python train.py --time_shift_ms=100 --input="log_mel" --encoder_arch="convnext" --encoder_norm="layernorm" --encoder_mlp_ratio=3 --encoder_subsampling=2 --text_encoder_causal=true --text_encoder_norm_position="sandwich" --text_encoder_mlp_ratio=2.67 --text_encoder_bias="all" --beta2=0.999
Rows from block 3 of the audio encoder of a small contrastive audio-text model, named by matrix and row number. Rows with one number belong to one neuron. Each number is 128 + 24 x the weight over its row's rms, rounded and kept within 0 to 255. All counts start at 0. Numbers have three digits each.
Before each neuron's rows are labels from the 100 clips, of 14848, where the neuron reaches its highest value: "loudest" is the band of the loudest frequency at the time of the peak; "top examples" is what is common among them. Only what is clearly more common there than usual is listed. The data: chords played on synthesised instruments.
# fc1: MLP up (encoder.blocks.3.mlp.fc1.weight, 384x128), inputs 64-127
# fc2: MLP down (encoder.blocks.3.mlp.fc2.weight, 128x384, transposed), outputs 64-127

loudest: 4000 to 8000 Hz
top examples: white noise; pink noise
fc1.29:105125114114134121124097137120165170143128151132161125154138161109121141124120117145183147136133133104150130092158082116162113114143122145130129160166132132120106167133103082148133114134133080
fc2.29:144135129136198148120132141131142098100106120129096166121103163047116127121132131139115118081108123157089102137129134124118134155114135118091138151098131113120138116102154121113104121134140094

loudest: 500 to 1000 Hz
top examples: the note D; arpeggio; playing: arpeggio down; root: D
fc1.289:167097150087108130141080184153103109113141136127096126130090135117136139154119126093107077139094130135123126125115183084127142131089097135135122093106151109144127129146112144136135127127100142
fc2.289:133152122151120126119107136134127192115124129124152097137107139130211213118139159125123118128169119138158125125138122115127124124089122072142139147117130145141147153153146137120114163188104139

loudest: 250 to 500 Hz
top examples: the note C; the note F#; marimba-like; root: C
fc1.152:135095110134150085106124121169112119150121113117082095141138137082182132161126112143125122113076115128101164124170158162152117131127121117099061161148165189112144117142095108134128142108116106
fc2.152:129131148094110128138158102094140128136149103114164157130108127091167133115150150142127143114090152110141143144122104118138137120125067138102091119126110055141105125126101132121120142183134094

loudest: 1000 to 2000 Hz
top examples: the note G#; marimba-like; root: G#
fc1.340:149106119153083103144107081097115144093133129139155103163160118126136144166110107135083114156081125111117142120142130183128134130119097135147142134118080170118126145131139106138120130147119103
fc2.340:149142114078162102124109105123120173179139138166112164092108080130081162161102092158049139144167166141131137122105159168138116133114135181125138115120147172149145124104122121153142140119109104

loudest: 500 to 1000 Hz
top examples: the note B; the note C#; arpeggio; root: B
fc1.276:119102149048140109124080124166128107143133111081108115143135087095135124123119143143116138102118155137152122128105135125148130142140156140121142136119162138095123156174127125129158128109126165
fc2.276:098083133101112133128109163136134142151128124133110169104138127093150158097128089114160105101153119110124156130130090114088129092101185171143172113130105120134153135121127147135165153168118120

loudest: 500 to 1000 Hz
top examples: the note E; the note A; root: F#
fc1.3:158073148164138133116158138130114114127147135118152085139166111129086143130114119136095109123098125157089106155153130109153130158139179144170104091116142188160103117154136124125171114107106107
fc2.3:116149120153128135124086172118120134157142112113136098093066114081113152127124097143128141187138145124190172121094101163094118099109093123127161135115135107128158101103139152149119165122098132

loudest: 250 to 500 Hz
top examples: vibraphone-like; marimba-like
fc1.206:158136139100106119166157145121104099122114116136059093127178125123136124129100119147136138132111114138127154132134155168129119134136129121139133129101101143136168145133169168106106135140102134
fc2.206:127139183111088108169128143114111122120136119155102152160132108145138169073113093105138113104083101094115110115049086151130094125107124119125181111133135095142107147142122154132144090150124125

loudest: 500 to 1000 Hz
top examples: the note C; vibraphone-like; root: F
fc1.85:123095141154123107156158136100119150145124210144125107121160162135035094131129113146147117153069107125087090162144136133122159130117110138137145134124116132160145115107135109137093126088101144
fc2.85:166112163165102126112093189175128109155143129176106095179094109097132157133133118110133142096114120147138119129107102170112137116136118114091131140128127066125134092111154139111135138127130154

loudest: 4000 to 8000 Hz
top examples: white noise
fc1.63:132125107125126119133069154128132119102127155140127119152153133117106120141106123166135147120086185151113094106131113136118094179141113103109102098119177154138125109125103101109101179150119155
fc2.63:171109120121158157128134136145162080151116151146111156141098153074117132131149134137137117111116113149031124134134099144116158137154151141092137104148143124132149107121156134111118134132155135

loudest: 500 to 1000 Hz
top examples: arpeggio; the note C#; playing: arpeggio down; root: C#
fc1.321:171110156096117164140118148144124115161158155124128142134103103135103126142113104089104111131115116131139112109160156095136142147096163127157155078101163170133096121165168125146175137085144131
fc2.321:145127102129068133112100105125179198121164130131146122102098105115171202128119126095103134137155131146145128137132126115083081105107112148146141118110128148131149137122143185139105147126062124

loudest: 1000 to 2000 Hz
top examples: the note C#; root: C#
fc1.299:104084155113131115124097149155111127142122143069144143145174096110111168121136193128104108137128110148106121128118138124121134121126151129131179129110112140097115132152073163131157136128152149
fc2.299:110109119154147149156072206134152120144136134117139137115133115126187144103137145128120102123139120112138142132161115134041149129099142122151130150135137068127114143132157167121147132168155168

loudest: 4000 to 8000 Hz
top examples: white noise
fc1.379:143131148116124154136119149160130156134146123093127134140138122147114111143091126166151121102097134128135107089178174161143132124125172128129087139124178143143149126124126073130072175125095082
fc2.379:181148125137163139118145131166151107157132148136158134188096143103154145149152160172148140128111176094092145143134116167163140097118106154110122152127118128125136109161154130115127118153143124

loudest: 250 to 500 Hz
top examples: the note C; square lead; root: C
fc1.135:152084146108137135148092181119127115147136129090142107189113119119135150127121143116128135144123114146111159109161160148101128168115171156136129135101129161163113147118148144160084117128133160
fc2.135:127093084104097116108146086121125117131147151147107135153110121091147116122133174079114145110102140126100088124157127081141168124120106141128079105118124105121101118081099115124084082161121131

loudest: 500 to 1000 Hz
top examples: arpeggio; the note G; playing: arpeggio down; square lead
fc1.173:101063090132128106150119134097123133135132134149172112141170119069103135134129095178100168136091122126117100126088170188183114150099078130110115145143087126136091113166127115127127149126117143
fc2.173:172115151157139115108127131141144188153157162148177120166133110102161127135132162126130136143101156119089138115148150170102091144094175121130138144137170114130096112115136140125110152121126109

loudest: 250 to 500 Hz
top examples: the note D; the note F#; vibraphone-like; instrument: marimba-like
fc1.210:138130105081130131155162148133128119120131111089106070142153135161130199112138148140159142118080099157092137137124136113124136139138137127138052133069116119132159182101112154123170130140126151
fc2.210:145148115102120125129148141133118118101130135076149136116148123108149132086143151121108119122143155112183164142225135110088122102115124118102087135164124157113119102087112149108152142165117115

loudest: 250 to 500 Hz
top examples: marimba-like; vibraphone-like
fc1.322:137127139128112109136111132155102102119135164109122098110133147089127109132104099126154108093133131130122164123154127129171147151105166138112128138109176199120089159134128101134094117153105149
fc2.322:138114112089087143109145058104130121119149164136098134159111113125128153130114154113145140107128112116145129111140152132121083129113119157151153118145103155139153091192106123104139129167144089

loudest: 250 to 500 Hz
top examples: the note E; the note C#; root: A; horn-like
fc1.183:110142078110136120127121099108127117100122140132106106125166094130176121125138179090129133115116121152139130139182149070117126140147118135118188125102097127114118140107159123111139131165127164
fc2.183:128159148195125117136168165098191127124116118092154171109119108110141097101115118153152132122106095117109126132145089171137139109112141126116122129111172121125081104100123111112136085086148128

loudest: 500 to 1000 Hz
top examples: arpeggio; playing: arpeggio up
fc1.218:141120117046125111148093197150116131130148149135128120175084102117139140100105065134139103141107135112157127158150128123095139128129126134152132123133191109085160136193105179130108109118129143
fc2.218:128157150168126135152118168132157123118133096083153150115096094128151134094117047124158085108160101127127144126129119180082128111146144132120138119129127110116144131083111164128161143152115152

loudest: 500 to 1000 Hz
top examples: thin (high-pass); rumble
fc1.327:092119110095132132105125138124135113131110130111159140120159159146142140148173124118146109141114098128118132130141110144150131127122100130141099156128114127143127107090123132092137186131116092
fc2.327:153131116119152141097100127124106152139128136137102150095114107071070140112102114114110150090140117120130140119115148096117116165124123104110131132145122125129121120101128111152135215119113096

loudest: 4000 to 8000 Hz
top examples: white noise
fc1.20:135117121150091130124080130110124123119146132101125097131145122118127108111060158119166169121123105123131130100153147143166112122111185141130099164143135128122115122092165090147087183149128088
fc2.20:192142169141145140122148126178182115144174151157115162140132175091135117163126152119127112119119130106109114144158103130153138123125090144122107132111127120124133111132149125097098130107154135

loudest: 250 to 500 Hz
top examples: the note D#; vibraphone-like; marimba-like
fc1.211:132091129142141101148141122145130111129123153113131105108128138110177165117111087104063132110093127127125176131123136133126156143131101129128102124129130213135059166176132144118093116171129137
fc2.211:125142075080105126092129060122119145109120145175120118124122131128127185174121157114074162134169123155143104124121154112143091123120097108130144105128122182138155081142129139123126152142098089

loudest: 250 to 500 Hz
top examples: the note A; arpeggio; playing: arpeggio down; root: A
fc1.311:132132134176123101171097150120124098106130163106115102119135122108121095138098136130105146090086107149102124094166150130151108135133096126128078157096128135142103098157118123123093160145097146
fc2.311:150143114140130115156159151113149112161141111087132156141131124058177143161130156163125124105113125143073120143157141138114166133154173145103101126125142117124136131119173154137091122097128128

loudest: 1000 to 2000 Hz
top examples: the note A; root: F#; vibraphone-like
fc1.209:148111058136130133143097110092121135147151158108112124129153113120057116114139152101089111128105121132104134131119151090147137155127172141127136136131103161112148125110138130144115169125107161
fc2.209:133166155112078111119113151142140126158111125086183113093132110080073120089126091148072113101149120129096118128146128128123125137103096119113093125141159146133149077141101149112134109141117140

loudest: 250 to 500 Hz
top examples: the note C#; root: F#
fc1.121:132104110128131113104100127097134133109115115108086134142166084117119112108126159123128135120174133158129161135131116128162112144151197121125182138112131111087112125154105115116138120109125176
fc2.121:099120090127122108150083152097135104125092147148128164115092114114154157119125101136124123116179105093140162129120104144112150105096168136127201156119151133123106134104150141118143131132149143

loudest: 500 to 1000 Hz
top examples: the note F#; root: G#
fc1.35:184074116057127133104089119150136096143120145177082131133204141136122132160098111166120147136060142139100118113151185163131099148144131119138101122118133181133140099129123103135136150102100121
fc2.35:129091113142136124111126122091159138157131144138139123126050100106171119143131169139119159135122101156103146124156075132131155111100137118131095109114140091130096101071145133131102130119129134

loudest: 4000 to 8000 Hz
top examples: white noise
fc1.43:103104116096132112142168166121108121105139104076152104135164113133108109118071134163145151130145121122139107076146117131117142135125172139109091171137143118131125147107108090146091159172142110
fc2.43:172157136155134149123150120148165108138160143138118151161121164080100110138146148146130131109110145102091121121152111130138165125110101169114134150115126135106137105118158104101095135125154121

loudest: 250 to 500 Hz
top examples: arpeggio; playing: arpeggio up; marimba-like
fc1.333:117119104141116105137138111094115103116133189083117102145116104134140095129128148097129072153130099123128119146171153113140123140097128130136124118100181150129166118096132132119103117147123146
fc2.333:127158155191107119129133145135127116107139098127088146123132112119153163144112133119152121114113139144138069143098121141098099114134161118111164122108158121135092125194129139133122134094126101

loudest: 1000 to 2000 Hz
top examples: the note A; the note C#; organ-like; root: A
fc1.90:166095144170134132141116118164121092118130149113128109131190138130105122145135205156113170108118114158053105136140135095190121147113192120145137123094143117131118092082098110130136120110136150
fc2.90:125120094137131120126104155123141113142122130171111177133125116140191171124111080130134089131183086134168162120118101116085165125097148142131153145118107100113169128139155127098137135146112136

loudest: 500 to 1000 Hz
top examples: the note B; the note E; root: E
fc1.303:186111136117139138136109053100126124156156122121119098176104112111135140170094199147108140148070134147164103129102132125127109146134124150162128135137157127159137135162148154136183137131127145
fc2.303:119096111107110145123162083122143120133154149146100133157145126130183218143125121087129128096169114134132136124125135098080120125148202140135164103129102164135124130152119153115122139147124144

loudest: 4000 to 8000 Hz
top examples: block; square lead
fc1.194:115108095128144101144104139110123143104116149137158109130112148078102099135107158153124142138109206148107163120162104127160096139159191114121120122134165146131129119142110100115097130149113137
fc2.194:141135127141179115130138115155118116140104133161111145179128135157124155137140169142141143142139068170048116123132114138130156177178162146079179125157124160147140098147153144107113146147118138

loudest: 4000 to 8000 Hz
top examples: clipping; text has "clipped"
fc1.348:153113125087136146166082161106133052147115156133146143134154169151153112154161171104106185124116177120090114105147156143163132150125096115135130084102131143128115127152112097103124125126177169
fc2.348:140139109149142119081174161153106205112130157150159131139128108112200127131110124124123114101128125150129159137153120118166150138103125099143142162116126118132127139118173117112094121138089091

loudest: 500 to 1000 Hz; 1000 to 2000 Hz
top examples: thin (high-pass); pink noise; rumble
fc1.278:119101140114119106092113141107120122131124127108140144115150144137136129142149137119141094137118138127125146124134134132149132107119111122142116122127134144093132110130111113127140196138125078
fc2.278:167137114117166143117122105120103163119126127122087137125115127101085132110111096128124145129120108110111100116109123086132116171114125119104129134140120125110142103109110116135144231114109079

loudest: 4000 to 8000 Hz
top examples: block; white noise; instrument: square lead
fc1.281:081079095134132092176143141107133100135110141122117115127122118067121120120144113098113140147125215157143122125142106174118110164152127131094130153122134131100131150124111149135116134153164142
fc2.281:096143133153142083128135140139105082122088153138064094142166168137128127146141142138137153110125096112042098096128132142139161165142179117115182146155148142120125118134116136111128133139176114

loudest: 500 to 1000 Hz
top examples: the note C; organ-like
fc1.313:139061147130120107123153158150109112148155137119135110140102099094081096127103081131095150137098127163107108140102155113138118143133142131176122132124106132152161123131119137123136156099110137
fc2.313:099133133148089141119106131152119136143162162110171115125075096103114118090139102126171119115137156072116188116114105142130133097104112125136124143132144138137094097112122145132139160121096139

loudest: 250 to 500 Hz
top examples: the note E; vibraphone-like; root: F#
fc1.56:174138155103120153137111135119127107103137168130056114143122080127136129128129167107119116125111117123109110148158201144125149127115119121138146062131131095137120125139147197116105107128082159
fc2.56:122166099194127117139122155107128172090125106107125139150087158115125139096126102124187133179155121125132146120101097149155124139098120147121163101109119133140137152124138131136119100123119122

loudest: 500 to 1000 Hz; 1000 to 2000 Hz
top examples: the note D; arpeggio; playing: arpeggio down; root: D
fc1.258:154124138086127160168109159130119107148124168121125130156090087095112117177140135149081156120139140128078115141138154089165111143137146121145141125122104136137104134122145170137127110143114144
fc2.258:129113097156102121107096168127169156097163141163147146141077128088193167128136146117110142091139136114130111131096125176105133085093131124136193161109138104129122141136174123124113122116108141

loudest: 500 to 1000 Hz
top examples: the note E; root: A
fc1.254:124103140212121092107134093132138124124117169127137097128166114115084147144132184133097102118117130165107117159202138109125133148154130133138150152138088134123111131113118117124128134158153157
fc2.254:120144112138112104150104207118133104148096122108133144104106107124164124127125098137110086133152102110128143128159112184090167139148172139096136121140175088132108133114149136118156129132144152

loudest: 4000 to 8000 Hz
top examples: thin (high-pass)
fc1.112:161130146094165156141116152087119101148149204135150125127163124115063150153123126133125141132115110139096137131128168138111118153126081135140111115125137162101101126107132107132143127137091119
fc2.112:118126147146124119133098179150171123180131125173121095130073087116145154127138119119132158111119132113095112122062140141128107138097130157118142122144094077125116105094145166102146142128149155

loudest: 500 to 1000 Hz
top examples: marimba-like; vibraphone-like
fc1.19:125068150154139100191101154096131104104124152103145121163127164116143136184153138116152126150094151147098116120128119178122114163141122133138103152097172160122097099136141155138072151082099162
fc2.19:164169108148172136086170115147133091124137145118113116166136146104075142123130098154152142153107144110104135117145147122127142119107128101121120124122109172115140086088126143103143120099169137

loudest: 500 to 1000 Hz
top examples: the note C; electric piano-like; horn-like
fc1.65:117097064117133125102117163143123105108115121155127099118189096134119117138109118128112129092102133147138087151157142169156112143125063128122127150115115144116158147149094090108093128073123118
fc2.65:097096149135110110145130114155132125163143127164115144173126114109137170130136206121094173075114108118104108127136126089126140136140109122128078084133114107132085116091143124112122110115134134

loudest: 4000 to 8000 Hz
top examples: white noise
fc1.198:121077112073113130176149181102142127114130113116172127120110109142128123136142153131109144105110112149121167088151104150102119175151165138087117130119100166144102149074163086140122203146129129
fc2.198:159104154109138147096156098163190120168149160134078133125140144062100107142143106138129118101123185092124131129140184129144118154111127151154118131133102159128143103117120121124160130110136096

loudest: 250 to 500 Hz
top examples: the note D; square lead; instrument: clarinet-like
fc1.170:117112098111129098112198103151123122085117107154118082121127105113131183127103140148114135091123114144132029144204150111125120138132136120092112136121172100149087163132109122130162128146114140
fc2.170:169178160138117126150184118136144144144113102115136146136203125147140125093137137144125152116082114129126074133118145154142124120121096121128107077142157143134089109161108122115133094074122127

loudest: 250 to 500 Hz
top examples: white noise; marimba-like
fc1.128:118106119130142149196140127134135095107122126070089152144158118129138176108152136131142154126120133142118164112137116121129154152142142117098117129092167137102126174124127135129083185144109115
fc2.128:125152103117119127140127132139119129120092151143103121127135142083168182084124093116130143182113145097125077121127122069104115149064076135120149162132125149124154132139124137134127113142146131

loudest: 250 to 500 Hz
top examples: the note E; horn-like; root: A
fc1.345:154088107161108155141155156087102122094106193085149080108177105131119107132117116067079109110104102138156135140134149133157112120124107125123136133088086167096146117094149162111130120156128117
fc2.345:079133175133096123096123152118127155108108144172111113127115149136136132165154130108123137130133150111139120114115084175143122146120106121165158094131169137135129130204175123143115152086151135

loudest: 500 to 1000 Hz
top examples: arpeggio; the note C#; vibraphone-like; instrument: marimba-like
fc1.296:161128107118125106164127182183127130151159173094170095162124129124123126124151141133153124135127129145106094133133139108170153159133184150135129135120125108124103132154121112147124137095134163
fc2.296:144139161104112145115157128112127149127157151146177150150115130123155153104118056128142115116170140150114169120089106142096119119124164153128185104106106136141193102167102123140141168156100105

loudest: 500 to 1000 Hz
top examples: the note F#; the note B; root: B
fc1.67:185139102072142127161110117141116136139150146110165110136108137133115175124118211175139170157090120123091131135104143120126105137136112125143052140115160154115150123098121125141149121095107125
fc2.67:101089112146094128103142149113188112137170147163105138163101122099185152123129147119146114098137100142124142133158110138123156116113157139145110132127135104125109130105173130116093127129136114

loudest: 4000 to 8000 Hz
top examples: harpsichord-like
fc1.179:186101121132152163165124167130131093167136125095138135122119177133149127157134146098122149135110121118110118092157185160143112167088118108170145066096144151138105116135115120100126121135136128
fc2.179:168112129138148105105131120122142206142208108130115148117107099120165132147132115118132125096130157155141148144111180103125134149136141114142123129095103101125138147144133128143121109127079109